Rows from block 5 of the encoder, named by matrix and row number. Rows with one number belong to one channel. Each number is 500 + 25 x the weight over its row's rms, rounded and kept within 0 to 999. All counts start at 0. Numbers have three digits each. After the name is the row's rms in percent of the matrix's.
# convs0: expand pointwise conv (encoder.blocks.5.convs.0.weight, 96x24x1x1), inputs 0-23
# convs1: depthwise 3x3 conv (encoder.blocks.5.convs.1.weight, 96x1x3x3), a 3x3 kernel
# convs2: project pointwise conv (encoder.blocks.5.convs.2.weight, 24x96x1x1, transposed), outputs 0-23
convs0.0 058:500500500500500500500437500500463500500500500500500402500500500500500500
convs1.0 079:485518523461491519521515543
convs2.0 049:500445500500500500500500524500393500500500500500500500500500500500500500
convs0.1 093:531470500518500526500500500449500500500500500500505412500500500500500459
convs1.1 105:523508480548521460504519503
convs2.1 133:474500469492439500478500541534496523518533500532500493500500500472472540
convs0.3 118:518470500456500500500500500474412500500500500526500507477524500532500477
convs1.3 087:498481493502464483453473472
convs2.3 104:500500500500500500500547500500482487457500446500500500500500500568524453
convs0.4 111:500500500539500554500451500465464500500500500500500438500458500500500500
convs1.4 108:497506508477545469474535489
convs2.4 160:468500500500445500475500523500477500500518500532475425520532500515500500
convs0.8 182:520479500552475487482487479463500500524529521500523439500503465500500470
convs1.8 144:499516500538541467503526480
convs2.8 193:479511472500445500477500544531465500528530471500468500519516474516478521
convs0.12 079:500500552500500500500462500500500500500500500500483500500404500463500500
convs1.12 100:506487448493459486496528493
convs2.12 109:500541500454500570467483537500500528520500500500500500500500500467479530
convs0.13 131:500500500512538412500500500500500476500500508500563482526500500500500500
convs1.13 151:480504506481468560496498508
convs2.13 166:476500500500500500500500551500500478457500500500552500559500553500523500
convs0.15 099:500500500500500402500500455500500500500524500500549500513500500500487500
convs1.15 137:521498512496483564508481514
convs2.15 093:500500500500500500500481555500500500500451517500551500552452536500500500
convs0.17 087:500551500500472500500500500500500500500500500500500500500500453597500500
convs1.17 147:508503492463505564501505503
convs2.17 120:463500469500486500500500500500500500544529539503536489527500500427500527
convs0.18 096:500388500500500500500500500500500500500500450500500500500500500500500500
convs1.18 118:485519488479505490441521480
convs2.18 105:500438500500459500500548500500500500500500425500500500531527500500500500
convs0.19 093:500500500500530500500500500500500500466500500500500453496571575494500500
convs1.19 130:508512498447498545503503477
convs2.19 100:531500500500500500500452500500500472500500430500500549500444522500500500
convs0.21 092:522500500500500500460540500500426542500500454500500455500500500500500500
convs1.21 064:507489504524521512531545536
convs2.21 095:500500500500500500500467537524500500580500500500500485500500500500500573
convs0.22 077:500475500500500500500500500468419500500500500500500422500500500500500475
convs1.22 085:503510499500538453477533484
convs2.22 112:457500500500440500500500500500500500523534500500488420515509466500500500
convs0.23 086:500451500500500449500500500500432500500500500552500500552500500500500500
convs1.23 125:481483505537518454473521499
convs2.23 070:500500500500500552500588500531500527500553500500500500500500500500500500
convs0.24 067:500500500587500500500500500500500500500500500500580469500500500500500500
convs1.24 069:509524516542520453513511509
convs2.24 090:500500500500500500472500500533500500564500541500500500500431500500461534
convs0.31 130:522482500509485500500479483455500500500541500500541446500556500500500457
convs1.31 089:499517491544528455504521499
convs2.31 225:472500471481475500484525542537478539530537500531500500516500500483466538
convs0.32 066:500500427500464500500545500500500500547500500500473500442500500500500500
convs1.32 097:476497538472532538486491500
convs2.32 114:459500461500480500500500518534500531547524517528527500532500500466471538
convs0.34 070:500534500500500500500500500449500500500500500500500500500394500500500500
convs1.34 105:497496464476479540520470517
convs2.34 073:500500500500500500500558500545500500500500500500500473500594500500500500
convs0.35 154:500525500500500500500464500523555500517500500465446500500479500439500528
convs1.35 090:504494465495462455501487472
convs2.35 145:500500500493517540500463530543500500480500500500500500539455521444500538
convs0.40 061:500500431429451500500500500500500532500500500500500500500543500500500500
convs1.40 084:494481503512545515499523548
convs2.40 074:500500500500500500500465500548500530559500500500500448500545500500500550
convs0.45 093:500500500417500500500500500500500500500500580500541509500500500500500500
convs1.45 098:479450462508500468492503493
convs2.45 113:500500500500500500500500500500395500500500437500500500500500500500500500
convs0.46 115:524490481511482469480480500471481500524500500500547422500500500500479466
convs1.46 106:504512486550532460490505497
convs2.46 109:479500479500477500478500540545500548530536500534500500524500500479462537
convs0.48 079:500500487500490456500470500449500500519519500542500500500550500510436500
convs1.48 085:505490511556524469524497493
convs2.48 073:500500500500500570500500541544500544542500500500500535500500531500475500
convs0.50 086:500471500500500500500500500500485500500500461500500469464500448586500500
convs1.50 116:483481491478525503462509453
convs2.50 080:500500500500500500500500500400484500500500500500500500500564489522500500
convs0.51 095:500500500580500462500500500500500500500500500500500436542500531479500500
convs1.51 102:531528477506538458490497509
convs2.51 135:478519456500476500459500548510500514520500500500500475500500500430463507
convs0.52 079:500500500500500500500500500500500500470500433500500402500500500500500500
convs1.52 098:514555524465511518501502492
convs2.52 050:500500500500500500500500500500430500500500446500500467500423500500500500
convs0.53 175:500526459500500479500500500500540500557500500525513500500465500500442456
convs1.53 052:496480479473459477489463481
convs2.53 024:500500500500500500500500500500500500500500500500500500500427500410500540
convs0.57 119:525524500500464538500500500500500500488500500500500500500500396500493500
convs1.57 110:506501500451507554502513493
convs2.57 152:456500461500487500484500500524500515546522533509547500526500500461474539
convs0.59 055:500500500500553500522500500500500452500471500457500432522500500500542500
convs1.59 080:520544495505544508479489473
convs2.59 060:500500500500500500542500500500500453428500500500463500500555500500500461
convs0.60 084:500549500500500500500500516500565500500500500500500500500439500567500500
convs1.60 057:485462478487479467462485491
convs2.60 055:500500500430500500500500500500500500500500500443500580500479500500500500
convs0.61 069:500500495500500500500500500500500500500511500500500500500606447529500500
convs1.61 073:490489485466484493463467464
convs2.61 067:539500500500500500500500500410500500500500500500500500500500500500500427
convs0.65 104:500480500445500500500500500500423500500500500541500500500500523554500481
convs1.65 086:474483468485479492468473466
convs2.65 097:500469500500500500500556476500500500500500500496500500500500500595536500
convs0.68 077:500429500500500500500417500500500500500470500500500500500500535471500500
convs1.68 120:501479495545491456509469510
convs2.68 129:462500460500464500500500500517500500521500540500541500545541500445500500
convs0.76 075:500500500500447500500500500500500500500549500500521444500500500500429466
convs1.76 081:485487501553542500526494502
convs2.76 088:500500500472500500469474537529500537557500534500500500527500500500457545
convs0.77 065:500500500500500500563571500500500500500500500465500497500500457500555500
convs1.77 059:520502519539513514552493485
convs2.77 046:500422500500500500552500500500500500500500500500500500500500421500500500
convs0.78 112:541500500500500500500500457447500500500500552500566500500500500500500462
convs1.78 080:521486448477472472492506488
convs2.78 102:500500500538500404531535500474500500500500469500500500500524500500500500
convs0.82 088:500600500500500500500500500500500500500500500500500500500500455555500500
convs1.82 080:482483487487505492459453475
convs2.82 045:500499500500500500500583500426500500500500500500500500500500500500500449
convs0.83 093:525500464414500500500500460473461500544500500500500503500500500500500500
convs1.83 066:506504477474491480466464463
convs2.83 098:500500500563500500525500475450500500500500500531500500500500500566500456
convs0.85 085:500500556520500440539500500500500461500500500455500469500500500485528528
convs1.85 078:507513493478550546515504504
convs2.85 083:500477500500500532535500500500475463500500500500449500582500500500529500
convs0.87 089:500500500527500500500500500500543500500500500479500500500560452422500500
convs1.87 063:501538482492544486516537501
convs2.87 045:500500500500500500500500500500500500500500500500500500500500500378500500
convs0.93 119:539500500500482500448500500501437544504500500523500500500500545500501456
convs1.93 130:505497506556481461523502494
convs2.93 116:500500469447500599500500532500500519500500500500494500500500500500500500
convs0.94 190:470519536500500500500500525538550500500500500457500511500463500444500539
convs1.94 111:489490485464462477474473478
convs2.94 196:500530500494520530500466537540500500500480535500484500537474529452500540
convs0.95 169:500500475463480571500500537500500521500516500506460500500437500500500500
convs1.95 134:513509499503488572501491502
convs2.95 125:500563500500500527500500500500500500500517500500500500500576488436500500